From a checkpoint of a small image classifier: activation gelu, batches of 128.
Rows from block 4, named by matrix and row number. Rows with one number belong to one neuron. Each number is 128 + 32 x the weight over the matrix's rms, rounded and kept within 0 to 255. All counts start at 0. Numbers have three digits each.
# fc1: MLP up (model.blocks.4.mlp.fc1.weight, 1536x384), inputs 256-383
# fc2: MLP down (model.blocks.4.mlp.fc2.weight, 384x1536, transposed), outputs 256-383
fc1.685:077187182155099142099174146071157104157128202096107138188150126123129113060147046093182085142179088202121132042173128099175125139101148126118072121121125101121163133143106189138129153140128152064089160092175170107187207090143064152169121110100161175142072111111123127177171132121133188158081112104139114155133140119170117171095096107238148074100132089136139123092113093161092132106184
fc2.685:127063107121136155155141134172125156123180138137198175079055142126110109144089164154132164111051144098138097162111077141117151178144119138119128108119130116108149169132140142202122126140100147220116141179156125151103098156139132093149081125146112110126105109142082121130045160124201092112186156134122120146126139194136087120166127132063159144094128110133071221099169154148163086111020
fc1.686:128128125128131129133131122123128119133131124118133132131134127130133128127123121126128120141125126133129129127117141140121116123133134124126131125130129139135136129120126127134122132136124136132135126132117132121126128123128119122136126132119130131129125124130134125132134129127119129128126117123118125119124123135138132128130130134126129125124120137128126130138129134118120135137126
fc2.686:120131127119125124127126123136143127129124135125126115134126134131132130129125133135136134123126127125123121134135124121113128132128133121128137138131132138124127119126128126118120118134129113131126126131129128116139127117133133130119130127126123128119131129129120134124121129128125137130132135131134132133127129127129123131119128125125129130126139123127123123118128123133128124131125
fc1.687:049124155086144125130144127102166155122124152187150197084160147096108163154106119184158140183115131100079177173123167135134078131127125152093117123156098107098120107165153133172143110096091144107128109120121116129126046105069136202134126131096088135138118076076087176152156121059107149127140130093121176127102196098194129096106113139183132159137122092151089124158124117131075173112129
fc2.687:207192138080181156130058077122101123114133176079103063125117098096115126139068123067109180143123116166111152130121057124112169127164172087126128127132176143114103175125126134155105080141141116152101085159146110125125171085173114083134179152116153139118115122127190093170126152108109107118155118144126118067136112144135146097111102127161128131125114201136171192100198107121141102094109
fc1.688:121144130128122120120130146095126138105128140121152179143142119130066152118148149142170112130100121123095105108173172085112206129150146164160160145097105169168121100145136135091093144115120110123065094120142116146127083163141101158144131127109121084106123123146097110147124149113125178095104101127142165118161148141134142143083111120136120106136145168123082140149182141082102159100174
fc2.688:165105155144164149101155163136123121143182116110114086145112155197144105129113149118097151136152105133128077175101116141178112172137157123073160112155133104115137112163145139129113152080132132094158130133131123170121162079115157148129099124109065160160149135116130141133104108151131100140094142163104135141116153141153110105151137134129126159091121137100123134115097117176124116132099
fc1.689:137119127136119114133134140111123123138131118124136139139120123140124112134121115142145130106122137134126136135140120114142140142138128133148124132123130126122113121143130106147129146113152112124124132122127121117139129127146132125130118139126120116121100126124130132133124112141113130140123126140141121136124149119129132132122148130140140140131132136113127137115118132113118135118121
fc2.689:146136122115141133111116118129126139128132147145123142119114154106127145127121124116120114135132142127135127127130123124102116097119148123116138112113153133126130125119129129109126118137143119106127121131128146116119120131082121135105128113137132122132138123118134133125120127133124125131125140133114140118127107152148139123122124114131141116129144126145128130143118127116119150132121
fc1.690:128143130109140139125112127132128122124131118134137118136135126128124129126128133136132124131129135132130127129133128135134128130115121109130119127124130125117138139121119133125124126129115123121123122122140121133116132123130128135121131129129127113124125116123125131132129121123130121138137116132131118132136124124131124140127128124118120126126136132131130125136124127128124124122127
fc2.690:136132137139130131123135127130128131128125128131120128133137118125124125127120124122121130120139129126123123129129130134132121125140133147127134126127126127127130122133121123121122122131133126129131132125112132122136128135115130121133128131135114137125128134126130127131127134128128126126120133124127128122119123137125135129128127122128136122124132126130125127128124130126134129137128
fc1.691:129100082118168222148218242074194144138082172039151144116188079163166011133116119142090056167144191041148127070122175000073205122025144188075108147055197142168039054057170087092167070189111104107115037042066118095031130122108092037105128151054106151126127117141121124146108133107195063124177185024198163151158100019067164238121165207066107182159152066105255064188125226183162188143138
fc2.691:093105141110110064224091076143133041043082133184082091175151123124135156103153157116168177128135140171134155104225111133099121100187159131038089176112149065049105167192098143204129125159120118096152184161138136136108160139066125134100052112136240091098193138111115158216119185157110190115237127099094065107070095165201079181098097142132103142073128116060120132153136113114123021205109
fc1.692:133136127145122123124118159139129115084139116115148118117140134115115147150145147139122143160123132110138114144130114127096149100132129118132115162143144122119116111138125110115135112117133144161138139081139119131123128147127138128113145107119121143138132119137121124111139130110137122146123128109107132092098118132113117124139142121097125158113133125090136126154114121116115136125121
fc2.692:117147153129115115133123113107107111135155131144137122125136116137148124090143125126122124124135154114143158100129129122136119137120125129114121083099112099126123127110132151135120110129146124144140131150099139128156092118113125160133113119147107146140127124102111133125119136150129141116148109129119144122133096129118105124108149118150121126128126117126156117129154130122131131147167
fc1.694:131122131133116126107131128135124126122133132122134131138127139124130131128125128131130130133130132132127128122125134136127122141119132136135117121123126129135133133126136131132130132128121134121134127124116128119128131124124126125126126120125128135123132120129121131130133129130137134131123134139123137126132129129132122129130132125133127132133135130135122138125126118123123128123125
fc2.694:130128128125125123129125126123126124128123126139131130127134120127127123130130127130126128122122124131125119131127120128127123123130135125130131125130132130120129130129130122126123128130128130129129133130127127134138129135127129127136135131135129128129126126127136129136127133142126130126129122128124124133122126135136128128130130118132130127135126133122130131135127126130131135124135
fc1.695:124113092065072160123143114154092102175102185198165096178073166159091107099130126108146163129130119118153141129085162107155097146056109085123148091115164074112092082097139171140144084191089074099067143125154193078166091105162098087134118128113147173137104188147106122119122153082061167119154121209123166180094127220133134079123127039127108145134136099191134133124098109108130125086126
fc2.695:197057132139171138120130104111136138141133075003142170142196089118202153158142113181129106145170144101073126116171123146110124118154193157088137106100124173129165091096142172145136184014151164117133106157124101139115117099086101184151161128133201126103216042132092134170153112131169112145097087097185128113133151096147153132173112119123135163147192098124135140091157131152158085189144
fc1.696:135121118126091123132142116120152154133105154139135105125161139165117153094139133097119099165143105147119115122172131133096118128128118159146152138159124141120124135150141128101112127131155132151136106121133110138109102130130147121135132123129133135145130119163128145112105112119129135129119137126124144119115155096151149144101160160152104137136126146127111116109162121123110117131124
fc2.696:141131125140122125127138155147113123122116103133151143134108134129132112150091147141106130132106123093110133138118118116140132125136153123126133122135122134147163131118119114144125146105101110099145134130128130109161147131135132155127123127090114139139111124136110131128162152133143125129152134119110129135132126138105122120100121102130138125123114110132130145150125138140129119115123
fc1.697:134129114117138121134132127128129127139141129115129120129121121119129144122132131124121136133134122121122116132130130141132128118132133126122130133125126121119123122134125130132145126124114111114112150131126128123128134136138128124121120128130124133121130127137122133124130131127129147119108131109144134137121128125121138127133122129140129129126137125133133134136124124119122124134121
fc2.697:123129127134127125131122122127132118117130122130132137126141133132132113130120135131125121127135133133109121128128128127126132124129128123130124133138125127129125124112146123138129126125133128127137124132135124140130121133121144118127130111122133123138120123121122127128123122128127123142131128125130131125136132133147121126127123124128148131129114122122129128116123136127129128115128
fc1.698:139194163062095080121108072106125133045154149109108022113100084032123108166145124156128098169147150096003144123171060143142123152145125155191127067205205185131000138139126120135099169211133107046115118093175058076077061163094122105158102047163116104092163136121111122085144069041197161092233160104086116127204141160109136137169098068152088098114059144141082098057144117093162156141192
fc2.698:094132045232182150093117208172142096095088085139105189124166140137150193145111116133094114180066062182164180194134173199171200182104141092055088171229114111090194172137081104101190177167167157154175183148077134038201155066215111136124159114088119091118104119095102099128118112186071165108154052131178158136064190055115081072201139147145192118086175198147125109122175102155124100160118
fc1.699:131125116129126124130130121129131134133138130129128124129127133124135134131135119132135133127125126130127132132115134126134133128122131128117123142130133126138121134138139134129136138133122133131124127127125112136122126124135130128129127132131131122134131132129127135130126127133132128124130128124121126128132134124133124130130121119139131128136127132117127125124133129132122125134133
fc2.699:130128127137127136130133130137120126122121122121123127128116122124128121135128132134130127127129128130118132125139121134124122134133132121127131122139138131120136129112126126128119135129128124120125129124136143119137124126130114127138130125130134136118138125133131125124133122133123126137116127132130124134114125132128141126131129131128121131129133128124121116137114132127138132132131
fc1.700:068042109188028194077018108165193125116067112121085154104182173132198245110116127127124060123125093113121042144126156164053122116113189085104180084198106178044174154091147126140161116134114106089059123129104155118066140045195155085124070145153184096186124144134183098052140086139093049120146089106106094016102176120142104146154176160124052081156139070141147131101131122192133106019173
fc2.700:219194108056177057213164113099067118096138101131149117083144150117068085132112161127162111006073219136144163103072081132152096143126179176087124200089138122180133124135080091100208135106194134161174136095148153159198168177116130141097171186160091173139165149126086183140120132196143189059125122153155153142173074066142097017102063153063190170144174169175150165093059116131080205229138
fc1.701:157138108106132132164116120150121146133190154140111121081087133133136135114148094103159183151140130128113114136180143142114103095089095114144145127159085105122151100150150115070129154110122159144118115148153126126131133157143073119147151135118138097130142154160181143122119075117164147110150122082141167105179136131151085127108147166146126137148132078133129142129140091143129105123134
fc2.701:077134119124129148142109122114131146138110135096129110147135107151106116119117145115116110138142107089110146160133111093119136122154115119132113084142138083130126098133125116113130126160141113123148153101110132122107107130096157130133149097146085149159123108150099119108073132155169157113133165157130140133127147125137129134100132123128158150145150131135110128149094114127103110104069
fc1.702:143142081123136133088068169123110069181139089121163128108096097100107057157092121083170150089162131137125124130127103178163122131060127145162135125084151138109097117121136097104128127083147117133145146144103081158107121152094144128102125144068158110162138186173119125104123129167147147157110138157096113126187137085154078106143156108144110068101164130133110157075118091126059156149125
fc2.702:092084107140169111133153092139132219049168137146118070140142117120172189128131134139115113173130094140060094095104165120094179158125142161085161121108147121113158114127100133220169143122091162132130136143155176118116180116142101116156140095169114117099131093118124160158125090079077097131161130117133145156124107182103117121101102132152140179163127095186169031112141095114115092103161
fc1.703:127132107131118147127170122176139135131090164131149158086139127135147125099146123140070132109051153127132106140131159155074138143143121111117102092139096169139117123122097134122141116172121132089124125131143150126154140090122099128125118126143139087135097128135159102131140150085108162111149157157104132129148088116089117108184123101146132169149101130137095124130099088158126122136094
fc2.703:099123136122094104133100128108120130134132098139126085134125140128147132139121118098131127117186136136135139101124127091145093136144150147104164138140132125120126165162154114126136148136135101124121128135114126101116126173127139118113132088121111143127145137127152145128108131146141079140091142102139107169138116162143150142127128120121101105119124150097168113128125139122138143133122
fc1.705:108090029167168148140152122144097107070110079162108119106123201227064126162044202154108093068108175165112119206196158090133112106110172079201235012199119054196180097176156066157137139082142176174063114118120192113120107071177102126102124165132194191032167097152156096139092194122202035130151093121190082141180028109155152134190110141123192189167127053110147114127112153033064104181165
fc2.705:109194140155160116125102172088171120146191076124145132091087133123159133128154152131096143142123206091079087179073090120080134136115173085010187113063093069175138120118112185160087193127130101159139067134113099159098128164110169144215143116147125130131100124098113121167157153171043241091055138082117092136085162197163105126123114145157112168067169181109122157097130138130104132100117
fc1.706:125131132130127139135125130130125123123127125126127122130132121122132126122122123126132128135126126117128123141133131131138130122132129128120126135126130130122123134128124125120135132128125127122125137125124126128125143135133126127126137127134124122129129132132132134145132116139134136139125126134133138132122122134123136128121119136129128126118128121126129136131134131127128125122135
fc2.706:125123134120125125135138131132132129131133129123133128129128126133129134121130130131133129128124129132124118123124132131125136128127130118139122127121122135135128128127129137138123120134134130131135119128133132116115123133118131127126122125131130132124135115126123126120132132133129128137128134119125129119129132114128128117134131119128124128129130129133134121135128133129129128128123
fc1.707:083168170105184109103211162042164091255102136149106152158116147081131115084120032184109149117222167138178119122129120087192123004129198172099151169145097177165183137089067074218146177210107201173134083121144114125115125118159045105054109146121056175116116216129101138140146083158077193151166127079161131154127073039213113092086137097153075147127145140088239125068159118128215117090093
fc2.707:193103099097014186175093099215113198079188104142129093095116143119063146139128247130252149151059105161123145158131087130039174230219087081157162132082108087039118110193204139100135080139160000041124156164023156174104173185081141141163230107101195101163140029177136109121122200119149052184120085204105201120114162192136065142113126143078137195140172143179024122207096184109002093173095
fc1.708:159144112126119146181122090150137118139148149145156082119142096150163128115139146082111156135119142120138170135186147115151089098105078082108168117194130165139099103100068129127155128185149146126165110146111141170080170138118104125170098110112071166112162155080088096095195086083139083215158082144094153109134073098167124142151136091094148172146147150144184110153088117120147105187166
fc2.708:076109106134124103107159111084137152135102084067169126078094151110159103149143077081100032098142083112184064181139129105120127125073150161147083144093133159129119147134162091115084112089075135145171113149126128114185076141128123124074190126165203073146125093131133149178079138089163181069102134055095090118160148152134172104095152166140135075118048132046110102104140143125081167108063
fc1.709:142187107140160184152121145145181187107186157156113171158164066090121143146122089159136133111146117164178137084171164178159149168122101105033160110146117073085086189150112123151184148086160130106124113164153168115109056105191113133108173140087072126071150081195186180155132132211090135177086116094163093138152079141178148105106091199177141093108163154119061094113159109120113164121085
fc2.709:114112242145105172089098167113116068116132148139087081127133156175137137134146150161108085112131098176138124169109115092094113209110179182161140193138216109091176060155144081101128112175160157154125145131141102120164168177083190176150132123122128117126114106103066130104158059134160108157172148158134061090119156138120168199167130140155176123119154127161135163062103102145103059171179
fc1.710:123137129133138143119119135130132122119136125145135125120142131129136138140131127120118117155113137134117136136127131129122130137131135123131142120110127122109123121130128144135121133141135145134134112126145135138108144138144118124127108127143126142128130135132129114136140145124128128124130125132121139129145123118122121129134128137130114132121129126136135119135123133139134116112130
fc2.710:140126143135133130120125128110114147155129141113111130142120129124124139147121138139136145127129124108116103142126125133135102136120148139119118142148122131138125118124133120120138127133125145126120135125116131124133115108132135135133134128102135129126139130123123124127125123130123135129120116129132127115116128139119113122129124130117119142140131125127128142124133115113124129140123
fc1.712:134152165124085124112102066116108143096145177043101139105089140116136115138117129121113133132133136154126164158141074058116094132136105123104114120126092139106168167137155203062124121151098151176120182120142143144115087077172147116198089120134124106142147145143138141142144159052136129120119112105100120157111141107174099091160147091146137149128163190086100116166160094152162120130140
fc2.712:134098092114130164148166176138151094105112095163153146156155178158095117089117128095157080120162113126131149105121140164147103089122090155144163168119163122111134125101125093125112134175120110148116089129122121111151171164143107130144141109104086156144109064092106173107102123161108127148161117168172162084120130171119149098156172150113129112126162136069127121125078097136139097158110
fc1.713:062148115108130090100146121074151155106095151162115188152139206058152134214184194112101120079122104138109135063097075074129060098124043125111205186126174053101092201111118143167140125100172112171140057033138178164157093124060058061112075112129107139047125131115221144209083113212176171230102159120120105158173182114099206086096087158103128123152121178085219209088092090185078125155157
fc2.713:114169163192147125180117080132134116136190140174141221162154098137141080119114129136133132123112144104215135222169155106113159137064183101165097132180200184156080216178138125131134114177074110144147126198141133033111221155156160126090165183119167132110153133106099101098179137166102089062073104182157143159147095130095077144205160178166120139026155094121110066097048222152047079159096
fc1.714:130135117067120153137166102138118156119147145098068134131126123122133132140162146102170153120068085118126149070140211141063101148072116116142120147195096194081159100120060128094152105115144150127131128134158125187151171137179145130107127147084136169097144160115156163129085188117133159099126186142133148107143132086098136125167132111136130105086168081133133130154160115108127145155160
fc2.714:140130141110172107138085143155130133090139114130161104152093214174125135107163095153104109139146169143106134156141120100151134161177137115156123114135103085152177165168180142133142157094111130160123126109128115147161133127074152129120121112101149116133124110167086127118149125126115099139170095120141129159103153129167132139128084118137121146178114085161118139118097090142103129130070
fc1.715:117124134130130129136119145131130121132137129116138129128142123125124135122127140137127141127135120130133116118131139117116126118126140135129131126132135132114131122128124133123116119140141143120144131134146121125114137125109126131123128128148115136125120134117138139132130126134119124117128136129129130116121127130122120128125127131141116129123119126137121131140149143125138134124133
fc2.715:128131127126131115127135116128137134130131133131130126124126125133126128126134128133138114119118133125130140134134122128129130121135122138134122130115126114138120133142136136137131135116131130130128132131124141122120127131126129118128126122124122124126127124124133131130131134121128123124115135137127138130128120129127123134124131131125130119134127129133134118140126121126124124125125
fc1.716:137107171130159147132127122137133108132083119180091108140158128104117114179132176135135158106132165134081137164154111099096098118113099123131128103074155178124124121185173149130116136156086147133135191183141107148138141121093136139141107162156127106165126170103088085111123117111119104100186115088073149167110181138091101138132118171100162151120095212094144124100180155110139121096155
fc2.716:139146147134076123081135106131137123104144125110154138146079170184130134066156047137149123132081086094121104098107088131176158098117147133130119172153121089171141181074098093134175098118160129162106076057123108094076146141161131112134094076110170200153163113144096148116100129151093149140131168137137119087112115157145135062112144106159142123127150084187137094112086103142116126141111
fc1.717:149099162249175197116077088077167183142138173084120055113110110104130176028101120161127095209143085156102073149135112079077168105157108214109164011135123155083083227102129044045098118123141096104119153155106156080106128142111141133137079112167150139074184139111076163101126114154135082189157164159119115064137235200213161222092069182142119154161148110153195143161168163179109087143120
fc2.717:146112121102178172106112155240135057134195154130203164157116038084146120169187181114148106150005113102196127142082192097166080126172069136117101206129079068157136050147176130175110080159097121221115078086071128166047082113169129155103112066154111130185153127052173161130153124114189202104050161077083149125167105042102126199106122154165183152105079088120084180091130052209150106063111
fc1.718:149135131114135149148121134122093139120146139147125107119141144146108123112101146116138154147153133097115145170118088143143118131144123139142133079122135156141161132142092096117134113100127095114098164151153103154146137112141169140118124112129121120180101139166112106109102135098147124111089099137157135104079155114105137117127144125091158129166113131133114140116197102175086146155075
fc2.718:167156102115113131127132134121137161123142117143140157123138123117153136091157138152134150118142127095122115120131143126112156141141156106108100143140114085136122117114155110151127108137097129117117112111134118118114127151102109159158120100145120155123136101117133126112098127158143125147121172145113134130129104115149124122143104088129125127100179133116151132143098145125144139106184
fc1.719:156124119129111127109131131125124158144142130119130123138137148148140116135165161134101113102128149128115143145121155132134114132116125129145148118106144138119128118117118141138092100136125156162148105120143100122116096137129138081121117100160162148126133092118139135106127131132139113147118129129141139130104114119137160129102128123123141129115136141134122134142139144103115133142131
fc2.719:133136127147114128130122107118126121138141119134102118134144114095128145135099114122154157122140131118137118104132105140134124126106111151126114129130107111130139141150111169140161128126133129110148135137132156121121136128138114122164112141138110105148155146145151160146137110156129136141132158152116140101148113145110112137138127114117141133124127139114096110126103110133134108155119
fc1.720:114122088106157149118083117117076115127126141094153136091163124046141173161165124115171065083118097092103081157125167132071140150169143074157088050139112132176051086164114113174136045157077112125143130157116058094111071136157167111101161112153253160067123106142204142175109111097190140108058170145099029167078075156126188154094109055153084116109163175161147182073085185037163169165138
fc2.720:066141126145197192070057092128118157105147113161142180154070122134117135056123161159073106125125135142130146069095084172141099095035121150166129105158049135117230153132154082111133073103100119128157098050095202137160094090129071061129152174159119165157187120123105119098155147172050122172175225147196119109088189062111132158124181119103154092148099100123152116164166123178168095101149
fc1.721:164162127121103157110170096150140176127143107084087081185123110092135149096122106128131111140159118069157127109130111135112171092122166119132081119092105180080115122132167129130072128164157124174087090123141129107138120084086135133089110108105142162071117134146131105152111144151148131114143119151123118122158121160136181129122147095141140118123152097109135122103134136159110101114095
fc2.721:112063120142137140160125124107175107121151186174173158070128170110138138149135140136187077143086086137117104153159163117151115103140054113139177147142132124156111148147095122110162121112087113124117159123116161150150152213133092162122126092150134138112164088126115138116151154124166125165086118052122169171106158161114112111108125137122134141087112164118106133092118148087087082141172
fc1.722:085209176172182158097143120077228084121055089116132095116168174197083145171167175163035141125072231127081134095124116111126093110115027180128074106099135013121151183095107077129154091179072162134136081096191002206174178183093104100168167120178123183047237182184082109155169090082080137130163055220158211130086178135189186099136121202138192179185137116159158109125152049123073142061155
fc2.722:157112115097099152093128205125064136173193113101087159132155106031108078099094144048205171146129102135196031197113143145097064110126158133097119162147145190065093125088049188034123097170104080112089112151179249101134186055108218176109135169126055173143037139145108136193045137189109117107154201074140178141191070115087177185109155126152107017126167133070087123178083063138112152179066
fc1.723:165115151171082108113137037143054136083207175162189111097129213176160059197135167179105118141165104040085122140075207156203062190157129129169160151087138157109141179067105104143139186151159199116168138050146126161138060106110160053139102068082157115120101071187126101178150092148094105203120122127076135125203146159142144082184138079198155183104204163137149152123075161152074153093101
fc2.723:167168160131084188128139171112147123125063136132081159192165110013098208099147122090117111180089170125164130157087033056081159094099126137108093152080143066070052079129097130133130098212096029118094126125141136143113102161129137149145089170182159067069241128132149169095123132167175196101081144178228138127098143098084070131043150122102131112156089117063093082149161149079105106114144
fc1.724:097136143227163151116147119160121124098165101163138140137091138124112127157114135156174085089126121100138101132145123154137156086171126134082057124132113122080102094053153131163113148157110126144133191176090140139140181143079115127152127116177103144077149093110116111148138038147082129120121150112067190063038121116091096128190191101112114097121150112095145104088159125090150117102139
fc2.724:136076088094101136111114174069139122150125130159158090100155117122141101101122086130076166177070174147159173133119133132138096180123125107138176136134166144197170141139139119132108111134105176120160130124126136145101112141128140141094102129105123108113158169131080114152136144120143129146143099076159119170164141133122136144140108132132049203107169133078069073115125108115100154160132
fc1.725:144134117139149124118125161129136133119118144140135136127129127110125136117133144117137115144132131132111124151120137133124148109128121130114112125135133126143120134119132132121118133135126118135116133121130150137130117135123135137134120110129138132122127116129137125131112130131141133115120133114130135118119113112139141127143123121118141132112119128134132128131135133140127124119137
fc2.725:140115141100126120113114125130120117123123121129123140142121115139130142119133128124121148138101127123132123119118124142128122141125131132125125118127141131141140112144120132117132125115125102120123118125129119121107142127118134124132135120143130137130132122119109127128112114141149124142125105133132137123107126130127113149143160135105130138123151124128138133118130124127131115119133
fc1.726:088033078091146101109132092089180116086180106186103110109103014143084151128119087116201081159177155177200098165151027127102146121156150140113032116082183114174168092208080148135048130124124148163165097154115162124151184173107103108175139063106240181139103132096158187175118131147215087101144130150105110138120076162179144206255187062096167194118142090062153126164114203142215142119077
fc2.726:107129175166082184118176132084117092128142132078144130147098171158183100142105185077066177111155144215123202090114133157153121097062089190122098046158110144110163149121170102116142080107176145121135160157105125111110134107175136166061092162163123126152159136110087036051089139128073120123148146097038117104106162113179138116071138170167115063134142182162131105135165079126108126167100
fc1.727:119115157125118117122130111128138148114129139101132126117125126136123128134139130136149109110130119125128120127127130121105140127109131132129113141120137126111116122123146122138132120121130138121128138137144121122115125136144134132125137135138138118152131135131157126118118125137140121139147109135118120132140142116124128149107117130143130126117145127122130114127137123148140143136118
fc2.727:113143131131135120134122159137124106150143116125130130156114127125132111127117138127125131150117113137127141120135123151135118114137118127105123141142145103129138133108129120154110125130137102135125131128134151119129119111126122133128126132110124142115147119132099122134110142131124141129126140111146130135113110136139135117128140102127125125137119128138104130138126134103131108120142
fc1.728:223120104137108171121073119106089075042190138255118123176134098140135164116092132135114135205110065113184114151237142060150163076097114148163181123172146112133152083196076117149179140130161119118184147091140129139162164164174098192190129165151083099082039071190121156178170108009120149091201124160122201145063132130117088102070089094130084196122170077155133126155127137172072093223121
fc2.728:110086170133155031117177146154123185116089211000157143062122149159129048130099119103117143084143178181099123104013126173092068183137190065177035131074079164117122184116111136112122187063083172178119117158095196138117084097081180089034135054120151071205191226077137048034145127204132144090087082066117094086140087122129129091157165124157142094100111182128171100000131136032218099078190
fc1.729:134119150129111120133096135142137127158127138122111125131136114134131125131129137136103123123117128144092151135128119110130134141125142132125133133132132121124124120134141131127132143141122121134136127124139126115142106139138133122135145132112130137132143138143123120151130141119132118124123121120124129135123137119127141122120133131122130121118124125128117120140123128145116125124109
fc2.729:124140118120130146122123137108113107121131109126130120127131138148121130119125121137140147120127133130149113110106121133134149125111115128133128127135143136135131140120120113138131123135112143139139118137140121130116148110127107135136126119127125117128116120126139138153138126139117117136129130122127129115141137136128129142107132119127126132112134143128113131114127116115129119117135
fc1.730:077160134169100183000203112065138080182122166135154126125137154163142142090099062121144135155058065123123093112039123221105140088114099171238020043057135196202101131113090113141225161238120235156164102143082187158084184116179164084119061075207000141136096182164077121142139063154232083104000167161158138159111110229142176120234123100189127166132090115136176205113098132148074133067096
fc2.730:144146135137211143187056137157179142067156115047123235112064119108132074179076124127132109105126173125103097095072072113172147135151148199078140152156181126152154125181115111200081055099106120160096074125076166169116169138131106180124159147117146143171080090125163181202122215145026166114234139168142099136109113105158152133069136174042125040116124123142107093118076150133098143107101
fc1.731:148150140117132144112093144120158092142090146168097119177151108151141082123115102141134146130128117153115157170122115101173077097099129154137127133099166159102124154110131098144088124133142173154131138117070135198153099148073119157155132113165117149117116124127119156106136125152113113143137132157083145140106130138172114114128144166098116168132097134191106143140165105134126123135162
fc2.731:096128135103110146118124151122108160152123131129144117155108110141154193123106150104105106154131171108138117095099164109106149155159117117119109126131152149121138113065133148181143174146121093109085088113142135101114132128152132140098121138118136172127145136109128114151152108164107114088115135135137137119126136123109151116137116126087117147153139132136132122151108136124115163142096
fc1.732:149099081133172186093151151178108134072138109123138149031103143174094176150101080107128168073082125133156118118163134120167080161135113181194130188110210090174190183119182100151148125167118191162151116195151183152147118176140194151070141094163136142071156096074141110153131163062187115164072162178155139111083084148120078157163102070135185141151034080181147144161094118110094142170149
fc2.732:153107155129126045149140167108134177155142160075149091201166107099191096029086135156076119227115123136133149122141053168169127207136118068134143068096018070143154073110056200151098116073109052151117094084152081175146177134130020150183113140133134100184087120190093135112083186198065211151181132018177154158135158132108184160151122191140051187134195119048099081116203194074158139094145
fc1.733:096137153166139124152133108150133105099121105101138104152143109119141120103146128142113141123151115110129141137165096150120151145148140112147136136146188128149132096141104114149163109161124127100123146118136095126127123125135132128127149095105163120098160126112154117158163137060126160092116103125129123113136141086133116094131116113135122127147118125131113146109177114147153134130100
fc2.733:125109086096153147097098127139118146143160118132144131100128141113124169129098133096156105103128110146131145096115137130109147129162114137153093114116095138136136157100135079077081120114116121126180124106118148124132157099122126124157124112154088092110093145100111146131130131130131112164126146132169107165097164175127143119169144104118126147141146142121138106174174115103100111103101
fc1.734:134164183166109108088133130128092101079161133054129103097148131171144120087144145110090160142100143123164138090080110140167150186129086149105109115125109137146120132123129153112107106206097167116074105105136100184181164124116153120157117165133096161134147139121133101110160094197160133132123086147156145138092129150082150131116131076162145198120111103108127174107111130172192126172088
fc2.734:122172158111097167159103157146168145144131112150103155161124116093157139152172133110127122157112119123124126211125127109106137133159131121125146164110161132123157138107133077159130154076148130126145112132091120070112107093164125114087127126112166119097121163149084137147100153133143098177105120075141135088167128133152110106135067129089089146087127116112129089098143099092061136102124
fc1.735:096051229134051160103187102209105046103083119132106140143057099106052096158190052113084191112106164176137076101097094196122153120009187156122123117113225108094142095214128140136142082107137145105138122206132096139168158198114162151171087132100135182130111112060201132129195106235079114198090164187077155074193184101114100150176219211161052156101116129072141166053135136136141082125135
fc2.735:112209076028217130113071105065146216147187161109172066129164104063176138096111155156233124130238206104148150105145149072180179137229123052173152085123000149141115140048063081080204174131126174095166142162147213132129056026139145081031164118103209104115128192122068131080109213060154123140138107163107129163006189130076081075152000052070188042134143112154080050170105150069023130111059
fc1.737:048118136108139101069070127220131160133146036189134203168072181096093045075124136062131174248182147150076159131124076180155228141122077149099099136137122183147149137117179020125100088104177205184107133162168106162048156084109057138154155107145147070119130185082135182140132112105134188157105198128055170136116117168161133149180060151188116175125116188099106128118160159055226149195149
fc2.737:141128124082090133096149194057073128165129176027199066059160075126136219037104119134164101077090214099166065109084169105135051148204093154216110075196077057121157194171128134131183214205181152087031153131087228096170144099122162073116097095116132107086116107118117056164159130158089088177161134121162141192104121158047182115123099170156104112187096135127124032068107133145158106103111
fc1.738:142143086179103138190130129157116144171164151068121130161122151174161141159109163125174196100087156102139108122161104144125106123128093157141120107128120154143131145120086164120140144125137115138157117137088148081119166125144138131137105140162168142099104091153124156122092104136149132087137145113109104144126143154143147150162146119161107105122126118106063146131131147112095089124062
fc2.738:147107152139088141069081115113143076089130137176145080107174075131100135084073132158074097137147145084157117171105177176087131105145150117112159100149140123144141122153155073153164149135087132150101120089160107062137146110102134154133142112132097104168126159095141117115148141128107145124086188155146144079115108092129154110141120125125190104151186167135136054167126073151141145183149
fc1.739:140094135087133098145134173155080134144157131147154121165150137186095165120144185142117186123120163134143094132143105133095068159183153131124165137150101117157148134103167132104129136116086139112128127113140156171141142127122136122132152095122126100150134142136094139087126110118122125118155099109129095094102098121118128121149111111122147103128150115143109145135148124148159113110116
fc2.739:155145150165117135097143159113138142160110106149155094092097124144121097122128098110144128114170116142084165119145168125137133129133114112144149090101139141093099120077103128171138120082108113138119134135130126118104109118131112154135113131097107149110140092137115125180108134140132135128130109144147164168107136115144117165111139143119135099118119152111095096129107131105100157118122
fc1.741:196141133109170082134106230140138188129139135144220140140038149131146113102173158154158129159115157142110053070158141174083156112125156135144111082152121100113226126114111105141224104086142169105107160114095148140161040074173124122153117106151128089163110141191008086221141133166150037105217146170063163111115192049134122151121085123116214077049184167100102176116114114051132078217015
fc2.741:112098136149181116088117060175120000122154162131071214039226132162093118108120114024121084175153090100064199117133149165181036089159165079064090187130159132172109091096184140189078194142129104099130181028135195060066184138080108157141086096208098162089135169124091094087144146064197189139127107101061098100077123184125160056141141150127086007183119142142171062061086122142122184029173
fc1.742:134127133129138159125136116129135130130129130142132125135135141119115132104130120124140139140129123129127143118137133134138128135126122105130116110124129157131131126129131126144132128116126124132137118145126114129139116139140143117138122146135136139130121120126113134136101134129123137125110142124104129114104120118123121104121095115122126135119124139120118145128122133144126115120133
fc2.742:117124137132132122122135144130124121140123117110118132125123117137127133147131137128138114124134119122133123128133137128121121130140128128120134143130124109118130146129141133113126144126135113136122139122124119124119153136121149140127136118123123122122144119123121113131127135133123130140143128125132138144120132135143126155133141132131125122116132128128147119120135137117136125127122